A small encoder-decoder audio transcriber, trained from scratch.
Model: 8.7M parameters, log mel input, encoder arch tc_resnet, encoder norm groupnorm, decoder layers 8, decoder activation gelu.
Training: soap at rate 0.0025, batches of 64.
Data: trained on Morse code for random letters and digits, with fading, noise and interfering tones, 26041 training examples, 10.1 epochs.
Rows from block 2 of the text decoder, named by matrix and row number. Rows with one number belong to one attention dimension. Each number is 128 + 32 x the weight over its row's rms, rounded and kept within 0 to 255. All counts start at 0. Numbers have three digits each. After the name is the row's rms in percent of the matrix's.
# v: cross-attention value (decoder.blocks.2.cross_attn.v.weight, 256x128), inputs 0-127
# proj: cross-attention output (decoder.blocks.2.cross_attn.proj.weight, 256x256, transposed), outputs 0-127
v.88 091:068090133144149134159115231102123115188123134128143095139115094151133134124130144152158169124184164104105141066107135115114124155085200083128128105140099160151117150107120170121141068124194143150130103212124132112122098131114152145186101136122132137113197150148103126132106119133115171069184127183123151171152131147171066073121071179128165128114140176128147108110146162052149130084161
v.89 077:100198097083113122139091089133158120070107133125161082199114171163120134129150157142145069104080136170124159133146149126114093127116139171121150160113154104120196072091093133185108173101105128108171112050112118165041156141111095128160096144212106112154075125148060132111172176130139147138101153160130125139092113159154152116135143086166082143125143126160142136067131094184121101100119
v.90 086:113137092152115119163113041101154119151131083102115166143085097157166192075149107132122145119101075096099153076089082151113119074138185134102088123151119131151091107150131142142149148155187136146157144146143128134135081115212174157085085171107165158126137165138143122109115160142105211130119140152087110183189126127069162175110140113093179075116092140061148076135115139132101140121098
v.91 084:109072139146127135108174123121126165036105150165156106080115136161174098158139130073123117115185177139153097165118132168117166176123139088175132104134152149112101150100106108138141124074060137099145119154061134127091138192086077091098076122112096083134141065108165122122136125099105072144083159118183133126095158131109110131122159123172131136145089102169121125162140151184149077091217
v.92 085:091120177164123114130127000129183101140136156108131094102087168160089124110151123149050144138093146109145139123102155133090104120105253153146083174099097119117186112111133101082112152144129128138149094086098162118090098180127108152169128143144150067114110140116130185123149122185109136128122107142124142138104142107153102116150069092151137134124106159127140110104190157094101123088130
v.93 087:066081111156131158108096098168156101099093122103109127125094104162177153197124087175145103151138123137125159159118123126111099228139135167098155111092152155130145135063105133162173134138134119138140084151131170082184133139172135148047076101101080129149092158053157142093164152182101163152170121130041101143127120150101116135100100080162140142118126137093164153151103185130131111112164
v.94 087:140097153170103162150112222107098184173137120094123062131120132112133142117134173122117157111181154104154119134104178116100149139095130149154115149144126125111184142124105111117125123148156123128112104176094118132192105082200130138154156111157163102112142196169099125151099154164128173100139131171135117101117205145208143108096154120150113105083123205082061094147204159065139135117146
v.95 064:181142091145120137118099141156118160119079116138110116140155089124087162139201100063172110106130179098167120236119151085185097143092117078131144101131139146135126169089110118082136163111093097055127139207094138142173114121134132114106135152121075151147155189108159109138150104161122127099171133100144076172107157172124114121107192152082104160091083138089148129159157100183139165147141
v.96 083:139152151122106129141143140115161142143112100154144179076169081122111139162088071154170087182122121119135143130123143097168115134144130112124119141073180183124129215139115188187100147123092099099106118167123152179100126152150144075040128147085153166087091106139129111173107119118174066137116103163108114122126089117142145103174159139156052153132141043133102134183083128149077102122182
v.97 082:164146149132100128168131043105114199150105151176106157142155091132132149094119103121191109120153074155147096139143163087123095157139167137144096118150140164140098179191120081170138075120090125147138149140120062167106135217097117089059175167161160109108089145120158068151124111115117092138140170180196139167162107104103119118139167161105106166120092114143051140152133129131125152095137
v.98 076:124157087200161112183125194099179129085148137104057142123129101127065100086114127106138111175098104134123123156102095127155142096193166154120104111127125099128169148069105097111080178124171080130106194166137129170086141137107109088125136161109129156122157145193149116152075063080138108132060145125156126131188101088162114153154158113178095130121131093166100186142146117146127151184107
v.99 087:148083126172140143136099182097142109134147112049109121130023123109082097133128110131119085112137175123115142231116130151152126210144065132114143082129179142141148224093085118114109102121131104109129108127137142126119157156159106113063104164134131108124122152140144160122170116156147206111123095082155157167098148149124103107094056143133139155087145087089116170137139132096106163165156
v.100 080:075119138120164149127168183144103121139125167152096087056164172116128156130100106146173083190124124059132154148087095112138137090106088113133122113105093134132120166099122172113077102130141136144134141092129071109132146080122084104068118118144085129100095094087118165155092143053163127133117140106148135149139081175043118099113172159136050183128135159105152105143109112196134100209123
v.101 084:124177148127101111138127102147130109160102098203107179131131100167162123148070054104162072124152107132112124106160125111100113117133145126173121110088129136125156176124103133120155127156129140108102122144135127163141078125091132059114099076165122149114176161136139116171152141138089045087158151124049149060129125192153163183113119152118053185140078089190119120130106134215130130144096
v.102 086:119202187072144086194146120169125091108146106144148129119174163148117146158132136112129087137111077129105116126078122077144153043170128144142133139133148094122146131232145143062096140125067131140125136080131119141122138138066127139076183147124181098111181104120137070153116152065080119125085118135086126181146071127170146148119132157116126125187111097159110111142100182147106092131102
v.103 080:173136155136118098150182142172117105157133186150069142123116192146173095170114123152161132129129120130104140117139093142096117090130132095187141091044172145147140153163128124153146072137055133102117147132090097132101105161143115113167105098133081170155137155124093175144093131114134127120164119110026132198069099113143163191126136159114166151104090117163147073068084095173138120103084
v.104 085:078130096158115154098074154110156127136105163168086110152107113063165162109174122121152106103167220121146165166139185129126109181134132147139110070176134130113186143139101105131085150146107065109136076135133148135219119135062113101087134129107088113145113142153170130101114142138161096089096157116158129189074106090129122160108110115158119151091172098097124188079096181130182136118169
v.105 094:091104118114175163142117138099123072136131141137132127183131062074110137165151128122123139106161152133130138123122188153079118171143098161126165111128190111151095110047159159170118146108135093118089131150164083124072107160164124154130059070132116125163097115086104137105147177130101121142218166117112148165079131171160093130146117093122088162133153090059143122054148157115198172086138
v.106 088:134079132132147180099073133189108063163158104080081110171062121155196111125151120172155129122178130152152113153071110116141145085093166106132141139170093108144116181131140128104137113112117097078096093151083106111127150162112111139104113131130160095116166194074120155118125180143103124144175129142081129191187115153194101168153081131136126095112131119116151156095157150054163121085195
v.107 095:091096143152154151088122125073098127129109127167101195116115103149148164107111068121126069130141119133185128127145134145147136135138074077143129165080100136131193196191100123023113154097184151137107173224134135153178137099175104115086151113059162095113158169124132166162156210119126140153110128151084128125107141139097118117125143107119085126148114118125099156161094169123103131130171
v.108 088:149128077149112161129118188131129105065178132117144133122077125163185115101139132133103138104148103098122171080164138134083106091104080107137095146184104123136129061211157121105125077133172134157100107127073102101169100137077157150181145113144149145124156157115117127110163202148146189093161095108122116110123160147166120078083130111115157096169171130080162161105153133069173126167043
v.109 075:076073158141116114137192131117150101139090162146171173064095174099115104137104148115115105115153123131133113146118116144075145166133132118098156151082137109137084112075180119123079143134119137088127074116090122104161141125223163171070100146093103140099096125105125161124169117091106068189177089175086130193171176150132153142140105147113139095141081113047111097112123088173093152133170
v.110 092:154080142170154135111129190149168167111077081131080120118085118121107144151091073138078165142114079050080124115102099165168147138103093137106152168147121189135131237128100126122078151116130133128145172108118097163146118137094131120042095117091088156133123113123105222091143114086141135123125117100075142086162103157113135138130188091134085184145113137118136178161113120160109125108149
v.111 079:152099080105115180107125092136156060197128148139094113161141156129128159107093172164121156130105115101086091087167045157162122084117202099111172148162120124160116049157133145150104106162124110094132145193126085135113110105084138145128141111172100113128093121129129118107105121156168098152093149139086088106133154049113166169149218085138130133135144118067145207135108167138148147139116
v.112 090:081144137107168172147135117127144145089124123143121129142179169127066089135108143157161198117141098125199158143153132124141059177159132203066229115129110158115098131078129132137169113118173127116094214178179108119119121098143149100182116110147181113106132149119118114099163144097125164156089119060133080147093137119145099124133152110117168117143116118184105166148109121087156133085192
v.113 095:157106146123094115132157113072103140147146107089109135184084084137118162110168141183069081111134152118106127154108115108179095109117120108118098175146107093158097114132181112131097116150069141120157109127102169136176102158108149115108082095074072121126166095089162152103078178141110119104120192128176130051173164109100118139132173134147058089092089131041154141178134125112094143081182
v.114 085:077109095184120101144087129150132070137139088113178130153155105138195171127165097151125155115088119086169158108128109119149096147090124130121154145125111169173131120213122120098207098160131113116116155194155067057189152132193183151164174153091066170134100169134149113087151122151086139154152124121045140153162140138111108143116124158113124100139168079142138148100145124083132141109164
v.115 093:168153126080127075129125098166111071134132126081141158204169153109124107113121086120109166100129136094146097146122131153129087127135083146139149108098131162146192167109123096131131082157109109145115122142171158135149132139106141165232215122153194176137084140161134131115132136134142187200132179095088121221121136122087155189106100142102161080141102116184121156083108139145124098119104
v.116 089:157078077108140142088146166187135106198098119186112135094134078057074060156130138122204159146147093103103090111157165147103156112133128106160126107075098144103154138086152130120120135123172115126106138153193111093150162153151129132131153114087092167148128115084124113097147149116110039100191122184102162137111102142164124094136161086099106119153060106098132082102107077183129156128107
v.117 067:147146135143092146139107160067151197136096168084101174148104183096156139101122110153138186091106078196161099111136142155046099122119126078143088109111135165197110119151161158083083098123088126103128104127107178119107127137097137114113106156112035102129154094156174117102129178100151054165115091100107100048108138098101109132121143140163117100109155104092149138118152186129154104086123
v.118 075:152117135141171081146131130108126118160209104114095124130148114122153109148160140147181121114152103120109156104159131105104094158111169035139169085153133111142138130149078138103151137145099108154115189091064165148139156097118136151166176053088128184175082139208124168114125166085156156125183087076112150125034114128140111136124183171163123109151139125175166158144129083152107116131088
v.119 082:115097094105121151098166143122130124148132086103059128177130140080065136154153125166152069124107114103120080182147070131171171154138188135134175124115118106126155084140104079098100128172146133129174166120120134087111151067141119129072101115193098180141098124091137151104154117121137154115139151093181106143137165121086117147063132108133091079098082175186102154120110158128167115237156
v.120 087:060175135146134119180105208133137139088158176128126158091098114117158122132090158133129096096102133109136139137163120119176129171136111138130149116200152131149102095186147095110185126153088122106115073115131173117136112086125170113137155148133138097100128206194151165101124100129094068136175095183102146169179065089221147120115119166152090116144130148077092179161097125115127119081148
v.121 085:135119107137178196110116240085133157139128127103095111116080139141114067141096145137125105130162160122104136112114159129150171130132142177127151105124104139115125102200103125105103091120154155150124153134167133119118110097098096062076115164110176130100174146156140121136158142139091158134092120050135170197142093080095061117117040100176153087151106113180138070140150117098124142136191
v.122 077:115101143097060126157136187166153164104137117111116120092127144111152161145117131164106109141122105083082072101132078114161044100088124075060142153163143119150167078130133191103054161138100147114070080127099153125071135131184117137138125149153088153134143116131140100149097113092112088163148111152115087129115120093108123179162142157102086165109153129076184165151064129137170158177064
v.123 081:124133136143133112103090097172125101068122174159103134135176156170123133101140101130165167116125146188155140159107162175097139120137174116150069094133088112133096112132142126162119096138136136134097108146187130169083069158163114134211114146170157106132116099143141032134107126171108224102095129156127121180081135086126149138112073125118166127083119028082118109122148122103106094141189
v.124 072:120154112154148098134153065175133139118132137114172127129124141129128029106152121147118038149110091167165134130168126124116095121077145114131141157153156075139136134133196148075131125149100102173111135125073071128134105109195127130167105192143227084125125103174123131153144089089134102155188083149106084106107158085130149115136101176104146151068146160124136131102085117072121118096072
v.125 065:119173136124134093156166134161113101117067187151099197106146088058112115119135076200160108116140165145124100118144160155113112124078196171154177095130099141062147152086142119134189145142166148132181142172213132146154161152129136163105126135094128133112131136158160116160163111143157067146064133135075096145135147126116121136102092053184115084119103125150135159111090161130121115176180
v.126 074:139103076132101156128078041152107070116110168129109109119123108124170104119179114152178090126073133132090179122143142108169140144150110138102158174138133143115122130104117139144148121151077123102068108140104094141097176102091150127047127145114096221140078153084113101106099147157114083113091130152138125135195061167134128174099137118079183176090111075067116090149163168146159121145128
v.127 072:135119143112106088119117121140148167145152104159080116104140137133081160109106096164168127171110103180104142170129183071036106102130137100150152137118197109149158174149157149104151095118073149155166101095092102159117128169101061126079113131129152145146134103089102100149117141091123124042110126082121147178137092157119132151168145146090125168109202085154172088059146129122133080160053
v.128 093:110093099128117112119103082147152079144120197134077164153138079173115114059093146138129176126173147109148140154175137127185182126155062147118127172110062066112146153118151142118098104129119132136128120145138163127090083141162105069138165151149093143158064135167119182177119126121150082112166149098131177197062153139107099092120148144124132039153118068153128142113130151113122100136190
v.129 105:114116121115138124110183153098189089091141133144128108191078160116158079161116113142082111194175076216147111122138111075097154071154150150125088101134124087176100107131115126111148126127128146121148126092129154125118122084139183103192157115184108118069160128133123127129110094105074091126140129181140147227181097144141164110095133134125119162166125194110109100149103197097139099108173
v.130 095:108153202166139137136077169125090127137128154089143115170170103116067119129154150150099147091086108091161185162124110137109093144164097071098093179111139122123096174099133112121173143095147119139195159108160133113109160166169103095057100154108077113168145121124106075099177138123137129116177122105073107037097119139140147096195133136096176085145147131069158136111102071113114143093167
v.131 097:129129118131125173116111156135159150132083170170218126056140156087118133158142092161139119104065104166138100109195128162140150119076087140118065124096155184213106103145100144146143118131183151114131170120134103159120103118136198124112134114176182114059102096124064173127083125093152153119126115081110137050151122132121165117124166135099136123163092166072113143139133116142122175145074
v.132 095:152134180077117090139149065173072142171121162117183160137143122125064177085109111169173127134115113129102134202154100142125173181140087119107160085159136126116191146069178101095082135141105116137119136083090129118171101143110107118093104167141084098121081080074109166158135122144115155136179116129048108107097116094120150168176095165128099164151126123177104194108135118143073104124143
v.133 091:126194118060126092116125150144165150089141057126116131189151119099195040131137101144096154167171125108179168206128108053120110086157176168123159133133147102063121120068157127182095128122106132103146120096094136133057143086112130141170146148132112126155113181171118126163106156108141092119136093100152123177085134123153123129094174099081144116111121139209118173122123126117148138137150
v.134 093:139103143100109087168140121142144126102149134116117099163120117144066133142155081124128113144141137068105113118093106201128066062090096173131058101179076174130116111172172182111163128132120130136135136156154117115196093149122137095124132118064185067114070075129121129143122128100114103174220085105109127066156115126088205157151140124127159152126100123105111139145167104133113120156061
v.135 100:174113126133138106127107147091164170121127132191162068150146067119117105137130153118158166144084108156116078147152102108146130162109167129128112128162115110158153121115139094132179133165067083116157124070107123073048151133088161140112164133212046208134065180169188129138137132170150090113142154161079116092169123125154085170097144112140079084126124159135125167127158160115139156101127
v.136 091:151106126139103151139156073133150101104169126096113150136132117146137085099103155103094085138183104146169123092158150092190143091125125078140136177122086123129140123113090120106123129075158191112084137175213192151147112097126062128150183097125120162179158127064068107144117166114090088102104106074196137161119140100149043083105064103116103114128120090138128151163117142119155093124163
v.137 081:147129107141121142146066175129074169094079129115083111157154222131150115118091105132202159098106130141143113144105160154153113108097110103147110136149089111135126154106103120182115142073149160124168108078123225133142134121088100107122086116096114183082163109108140145147152192083121126069063107102146126112112105204155130133120150103116135126106112135165090132182169142181124182188079
v.138 101:176131131164114157119133084115154099130128133108116123186076119141237117157088107157112191162151128077135148159102158118108103191127191157117184132074115112109150115143138101101163120117164123115100170094039163103129148155145102116179144129095123185145172179125195114102138117114073139136060134092148135191168139153126117111160142117131108131104132105136115160100071201140094133125167
v.139 090:113145109140113108103095086091089049111179179085120110148100193126171131137166137114161125105171114109150135123106108098117117104103130140172120118126157114120113070131157192166184116130169115132115119151128179064183136051097150175132086156151165114153148138122114069111069133160115145180137104098065110196156102119143198177098142075139188171106144135083127122139150137141170112112095
proj.88 097:145150097121115103155129136167111123147131153040095138136103094139092165075119140089141111087137047051175137152069078070171088136110108157114098075140155187115119093114100099118113150110171113128135135108111120142135126139133148171097140092084104112137124132179122164099115158110193145155118143172145132114123139118137141136116186098079133079085107139127098080139135131101066099127145
proj.89 094:072122071139138162087099113122160155160110149158131149155189145118115129102133123120107107177136120041117093142090140116119110092093127127162090104162101134122092185102183157131075106156077148124098126083060114116078111131122126133071098146108132156097143096206120101088076144097129160105110147093118132192143113114136135138173135140128098159166165076119155110079121136131114121070120
proj.90 089:166118138150074098171215149058141074117137093180117109134133161119163138124129051170170105135150130210139116151156134098186109116123134126120137161193113137110120071094067165134134097150126135157162123125071096140109099130142122137102146150113107134114136137115159157205134128109158149058133107132148090094163161134123173117193124099099079116150081128106082139101161063134140094123157
proj.91 089:142130100119145174102154054124150096125135124133154144134121125131144083114093111099117109117053060112141147092157083103134173148112117090101129153111184116129106143122135146084138118100154114104149107111123186112059137104163126074110127123161127132155156151066127158084173122111143140161198129068151146079159105093178134167127090157167129195143093095134141170158106104062082113101072
proj.92 094:131143058080132081063094136081109180117095100108094131169170108080096131147147207098161076123121110106079093086082186136097119077082088105115124139120122087158136142106119103068132119123100111134158090138135181104115099157153116116093088133093094173103155137169192126118132056187155158063164161106143080153125111091092121163099077115154173096157174116098142153076151070078153106140187
proj.93 082:146134131117089121128169147103149168149204119114121080119161108126142127135124117143177133099130126104108143118118101158152101116115190115090133138135062126108158103114172134154175138172180087081078179135135161153084128196076116104117130110122180127152170148112118153177100165079140160076177135151113107104121102079108162122124117152128127107098055094141107145121097043132158103135201
proj.94 095:069081116123121075114139142090135139154155157080061127153163131146120084136091090124099122110146172121191123088069144101192103153156079097104086118129141134114110154139105166153110127142098058151179050106109126185114131128094145150088090105117102146139120119165096124146159130100169167122157103130100077073104105100135174134137120127093112112068141131187165077180087156160120160062160
proj.95 083:148083120164095110139167123155128103100132149127148115087144074188121137088124124105082131157143124104201056169079141073165126113132097142161133136127102078090120151187108113130142131093149138106183097152122143152112100110070120154125185159079156091131133079197127092135107156125147142123115122102128130101143113163188079091176156135157120065114139110119121132131170114148119146091137
proj.96 091:077110086185167108112142115136162080105126126120144104074129107153095140139125176152123088101142059134199097174165162062138132180192141158103122124125182163126062083131132102134149163118160106141137143171065158048148075148120131160128181160169161082093042078110117136116137076090169096116201148086089120062094144184128189148110168074091104147143155156135142131120101126138137147193116
proj.97 098:121128133139165110113166080161161168102110140145108133114150132149139088098099170137139113060150099131174085155117165133151140081132112119199133138192115174165133140129112170124154156127124190148097091122143112133085116201127095101079082115107136097217114145131114119099110150134139119158132127139058109174180133162178079140071154105122097129085118107089161128146091138063169156106132
proj.98 094:121138112119142117116094173104118123133137142166099079156205206141134160174105050105126171142094098099160117181176140097149121162170095180103112137080192102130194043148133108109142116105149187111154102111088119100046139094134108111135133087089064097085044129112159073121151123106145043157159164062149121112122121153121125127084160105084125161088046111098095158139136121188123110103153
proj.99 093:113163120140212090165119084076137156117114120136132099097129130142125054086148127120147129099099143111223016110107155162110149127154148135133120175171120133100170146163113142142099132167110124073097067098116069074138195177148081101113129138176141092109155099124127116136061105101157148135152132104164096131178094193116108178141159129149140144142064150105195130109068060106137139097159
proj.100 095:157105104220192138102149140116175205121070135117199165106091187177161113089126163197132160109089220125202141156112136119133119127156159138147104146111131157136170125122199126133160075141160144132153180188149107144142140104077131145172143141152139135095030093161117051111167129118159155147115126111117165067100132139138142147183188106131100135139103125116143143089162082137087147122133
proj.101 092:149180127145113093118149116143144086205129174086086145046121133150104120164084130073118137129162156157155108148153139117030134041153129074198074110146158118171080114100127119143164143116167173157158150111128105165125073167146192140119153092144163096112144097196116173075135122100163136129125116173099160111150114124126090151143151144056126119168182081117098068117133110085066170132133
proj.102 093:112158166102070111048107076157203086113152130104161113125127116113187125142172096115114129158179107151068134130147121152109114129095114117077110144096079140103140114153168114110133160112105092118075096139077166120122087175133144105118157144118159107119142148195090108094171102113103081126149125120140148049155155157103172087104102165154120093114111111153074119165089135104111143132176
proj.103 085:105106147102142129125114143082140153162064141086134111154141105120110120129103112109127107175169149127104120064151126108057204027130190122113122050132098053138099115129150105167120141142075178113100133151150125150094118192146156140102158179128133129130125139202185154149073116152131151148109133118063105117129108117146106116104132105107095162142154140182164095104210132143131180086169
proj.104 090:114134153177205150101140105121230079129128129184144077075093083123159142105131067130159119141078106088142130115146125133150130144131137107115158159145115128147145167128047153142170106154184127090069090121133125101140123161165076126181146114150096155127121147166121162122128091106212244151155120159089127110190146122061159151130139202168170136162093116154155120126110143121117098113122
proj.105 100:125125110091213106124112149125112104167101149140147089107126104075110094126103101112171128144116096108163116096120132098145150094109134145069178104127125088112088129122065146114122094104157082100081129114169127168115166098105116119140144101153124112137162097127147198077088127133167117090167098157086123174127141113116090126121131067099145145049090168176078100126148152068154091097140
proj.106 094:104168119109141075144127100055143080118132140108095152094114120112136099172150100136161170132143107169189110140109118155164142167096135123156054142165163107098143115145044167152167104103154081097130123106138107093086130121116078127148165072091093142148187229107126155123127113134093139124125098173094102084148181090167103104133132093149067170118147175165073111192135146106158102102168
proj.107 113:123121127120124081092110080068177122092159161113172158111088171087084146140104131096154082084171153172156137072108103126164148136073107111144175130112097092153172087179134151134109118141121123162085130075058119107164115078135102160125131124181112109118103038121143053140142148093145165111074123112128174096146115161122111094173152148093094165172147153094090112118055099113150163189151
proj.108 088:153187165054093120152136096139167108141160095131162147166085116116118098137170095088143195126096151151139111072178125149151103096104170082167148143151145115130143109074140135115102031137120132108129138079143176129081105107082064160163166138048122089166172076115071137140147151126152127127154054184138111135093113100091142099139114153140101113100110101131175052124176167105213186143132
proj.109 090:061104163103092112081128139131128129127111120072131191113164132145128095072181074141138108157153119093139097128160136086152153099145053147101126101140132163131080187056136112157136115156115100102171095137163136092114161146095099099107095129161169161064114105176110176139169149119068155141116122128111100149144104097150139106159131080105091103133175156104182120059136130129127059116090
proj.110 096:115136135169116128165152122126116138125143154178178135137132097150119181126098190138144125146159158167138077122119109151135065121169166165130102136092134139139171131088138143167104072158158143110191153153083105120147127143176146144189109152212130094119125141148108115154086129087167128103192157109086093156191093171053131108132156103122068079128120169142120101140132132125153113164179
proj.111 099:130103132154157170156070170115122103122084061136068184190136114063113101096177133119093130160135174182114195144127126121205166121130159149104134099132162139133124097150123158141135118149140094097145081147102122120094076174151059146173159125111127194083121151123164149188103104143069097166181126164111090152157118118097167133138130107142158142133152138120115135173120126110131105153174
proj.112 085:141196095063165057121103092105150120135108150121142111166105138177122133119087151092150106156086096127117098169111128106154130100166176110102150125188108153147118151138159155107068142167115100137118135141126149110188110098122116158115148119172102132131101154211153087097127133138168118148102177123104143116099193112110104144147080108103142087089149101110191165127156087111127120141083
proj.113 100:076122155105136153141167121170199067130172073102151144045166111112112153138138130109170161153082134118095141144135103136082202177178083104123159174138088131190088142088084070162094092127142085125134128090107129125170126099150210135122085138099146110086179160142106146088181079155128094111116128138132128143116137088129064115084075119130151116160111091148063180144116116124106067128186
proj.114 084:101195109163097071191164151125139103134118132091124149165123106106098125146107144079129133147184085143125150120133173122111110134180079137146097150143090123167151123114084107094090087145087074132169104139142135125119099066129155128139161137119095158110171133176173116146129159042146082084179113121098064108144151156125163160127122119103130080143183172121120110154157135059124099200156
proj.115 104:174162208143179095166181126138177099147092178133100075196151164121167106135119081084096179146159108129159130099082170139105153147170147151141108191118106110141137123128116092146117129120186100128075085136150105142120111092142095100135132124140148147120101098159136158082169112136154168140082091166147118085188110119105106079155079158167162123127184126147133114104162148085132131109105
proj.116 089:091068126127110126148094170136111132125081154134127165176118133163124107176126157147122121100144074089076144167142184126129119154120125186103177068151135080085104094101125170106091081161131078132103180116132148142140152123168121139116130121083137162114167087100163147105139166139153151078093107092123207153162097188136121137154103093189155119081153119141077139145193143172122117050135
proj.117 089:141100132171132089084152144161129054056159125118132188112064171121109127128071090143087122122045084093185122144148082139191130127071170154065130131098102133146079145145111168124131115160174137108188109160106170123156150133117159107151113127118132168090081151157093131160150139077162132091095137127144092152124139121127168045081125161138097116212157150120116084160167136107159088121135
proj.118 100:149161167167055099123123143165129150152135147102136186124156139158161169082064107143090068108157086071172184045110126104133203135121114141067147107130066132146134114140164111138079128084160142097175097129126130120139169107102132083139181138083141132111110157107116079132132169186105130145112107156134194140103134102103118146170149158126125160134123154131170150137079082121171194175093
proj.119 087:181166082047089144119139113116151126104140120070124114133128169154128102128199148088118137133153100140156148134152135111074137113113154124147132122144103133147196209062108087160153099184167137083158169109153107084098118115150094149111034120095097077092155107165148166134028135107117139150148066135147183137130066127094106117142121170065114100111109101152107073060095144130126105118161
proj.120 084:157137189088094105148096115144119123106116165094126150125145132113153151098140137082166145121123099170217170133162118175187102096161120157140145167132142131127100135103140160114163130127101133128197112157144135169126115072070133139139149177143096189119155096094094046144083116107120093140072123138188207091080167162125097127050126103066154109145106169143129134141118147126108138114156
proj.121 097:092126118061140186079109108103136072109145104099135160125165150125153132123113133127148118111113149156091122103172127112171131142095154083182142090102118114117095130132089189154144129137127123160090103148119129111057140147136174140130127058129054009142166142135146101130136159136103146146139158094167135120148078117146143139108085186066122193075106110136218137154138094086142125110116
proj.122 095:096128136185141069132130211095058112120127139111124143122140172135070135165117145149112127103162127128121161121103155128153134112153129060126076205149077129115112130143123110123193134081115142118122164138076124092117123099174128094158107142096037130115133121178079113133165111125171120176091114191062112120135126144113118133132098130110139092191193066125139102088070173140160116133100
proj.123 083:149131125153126124123133072162138122129039121148087121104153129101120159078110134112121168128115107151171057143076033163167132134136184155149128080101102201087187160117091104122119164133197182125103088147099054110121143099142138077207120116168098129130112149113135124128152094166155142142150154124108069103088179096108163125135074118133131097077147156131101127144150115054175147147111
proj.124 087:092097119119085080085102136103114147112148134125120172143091126131146109125172099159138100147216109089113140168122126163127049133173094127067098127069104118132117120147131167106196160128065134166178111161117093169138149114067097131171105139179122178126080169131109121103126118132085131135080103212162090164123137126091142131119098111135116123155188159110151083145165150145145153086196
proj.125 084:106137125096164156080120153114180131095125161183165101100136157174146116126090193101072139191134107118133091100150147150089142135081109130127170104082162160122110087164120119152094190135111081121078173120131191096111136125126143077099163128201127115117135141083158084099188122124123148131150132091141070162110121104097108078189096168147153115131078092135172129136183129128171151117066
proj.126 092:134117169168109170144112117131102117107190069152124068174099090110134162148154083118154162166133127116171126146106155074183137091128122070152195160161147136118155105142094114157203079122187098151157126094136107106148114147127099158193114173133109154112124106071124164159135130152162102080100132077133112129142116148109109143132127110156085083212121118093096138159131122182108081118158
proj.127 084:135085162095140144076121140155180133159169123160072146152125104096117121111135137133133159133159144090096191148131111068102147120083151129095144126110106086151105133124221180099181146175144147175083152147163137079143156149114151151094151213080196127160135156083107105109124116190103167154116146129135123164112098148159124159094146140184157132151164127080131119103215103159171188110130
proj.128 098:113126133088122148151127164086101153135174108116158091148098143132124118123129184134160146184193102095133060076153180092111161149050225112122156112134115166173095150110097099149121085168077080154162107130137136165127133135065091107104153115174149105055155105091165113167117104151106155085123105159193105105141096094152158119131139147169131197087122128155115154141088140129083144111143
proj.129 096:114142117103082163086097154169104091148136124182147138100168072145132105131112119129152146154158119149129112196113135200128098174100153157134117146139145241152173172124118118128179130128125145098091131204080097134155163140142148115117119112172179134115094131151147090086162145187107126133066123137068087091105145121109029129119113133125153176113162142088112137127180177061089080143135
proj.130 102:135098095145190155152128114035155142105081115132142172166093118166122091158168187065156160136095103154140123122104138082144129134181148102165123097138113056098101138093143144084175123158118080167110142106176140157119107166114126143093146101163090137086147120095111122174090113136176139081148146099139094171154210077128084165125143127163055170143173154095142179137104129104140130154170
proj.131 101:125132164140099170155104166108128136111123129168070121121183102171146094158068074134122137105144111064137119085154094109149133170114203146166135158155092155130111151138182115140094083126132152148139137135124116095077106119146157121099078104131184129111100161138082113117072151136115096120112134107060117123058134147089099109080134123103098155091108158123178136067176122128139125146171
proj.132 088:156163194128138184181092106055135095092107170142138092140139136128126091097157111124144153132112102119120101102135104103154171122133116117107157119122137084112125107140118090165146179155123102128113115086127083163101111162096045095111115153053138069086111122162078121119129088124114112133114095081087153099100075137129075194135088183072101141113157166104159043141168135186165153131135
proj.133 083:116081154121147113127131108176125145094118168109111117126116115129168134085107147134119097129121124139125100114149121126119105105123114103144100149129163169109087079121115084144142169143134081146098190161168144130169204144103018161084192167194115082148125100139080147140140131130089173119150100159095170107128089102117112068120100106132120069113141086140115063122186101111043154156112
proj.134 098:179121153139083122148060143105096045098148078137162092133162103113146128169122136103105177068066134167164153085112130123158118127144133106142140133093133129089120082157096132154116159119095086155152099146140108127125122169077118124117167145066141141087129172025181096147159066180098146114086116129064128126092120144119112123129148101075093092117142094148140144136148102091093142110114
proj.135 092:076090141195084113064127081158151158138098065175118178102085140099058088125139142142091112188147100135228139178109104118098175134133131130139130156117107119083067107155116156110154146145106093046120187167166147134101156131191119162186177112095138138179124135157128174148143127128132129132157142136105146119118102148077106138104130130091123100117116152113179105132131156109119123141151
proj.136 098:137049090112135065099104123125146130214140085125143100124099178124106151165138075141151142074063135110161150145116109145114155101119130116134116141179172091083146152083156085133062108129130089168103134090110088118109132109062120164163106137137187120135114076088144114140159147152066078134074091102131165075098137091131113089086111121159080122160157152159107098167160091127093104155139
proj.137 103:126151165141190113164195170185137149102167102093156091128116133163196116209122128124104147038099145175120114111183108183167107149133128118140128155134167150156173121117132124112145155116153102141154127124202134158158139093133118149098139068122184073148160086150179099147161179162135157101194148126194152079094159134108198172119123103153207067105093130148178075109120055164135185087142
proj.138 105:123131147065145091151155141132100117134139155154055097171140147053165147164121094124172152093109133158077137136189147132137092097105158106064072118123141213163144126136154185102151125101119195108146175127129157094123140119095146137126109140155112118169189085132170087107175144100113139119114116113149114083165089079121168202094168122130172069138103116133112125121199073146179123153152
proj.139 093:134118109163161112132154137136162194129149107136107070135181089108173101147152110182118149139155138117130149097095173155162144061105141129116122146161092096143123159165125160130165171102122167097172014142147118097155127191186134140179132109100117166125124090107136046151128140163170141140158109183129164127088153202080083085164148124092112135167115099109173135114089037104206138124140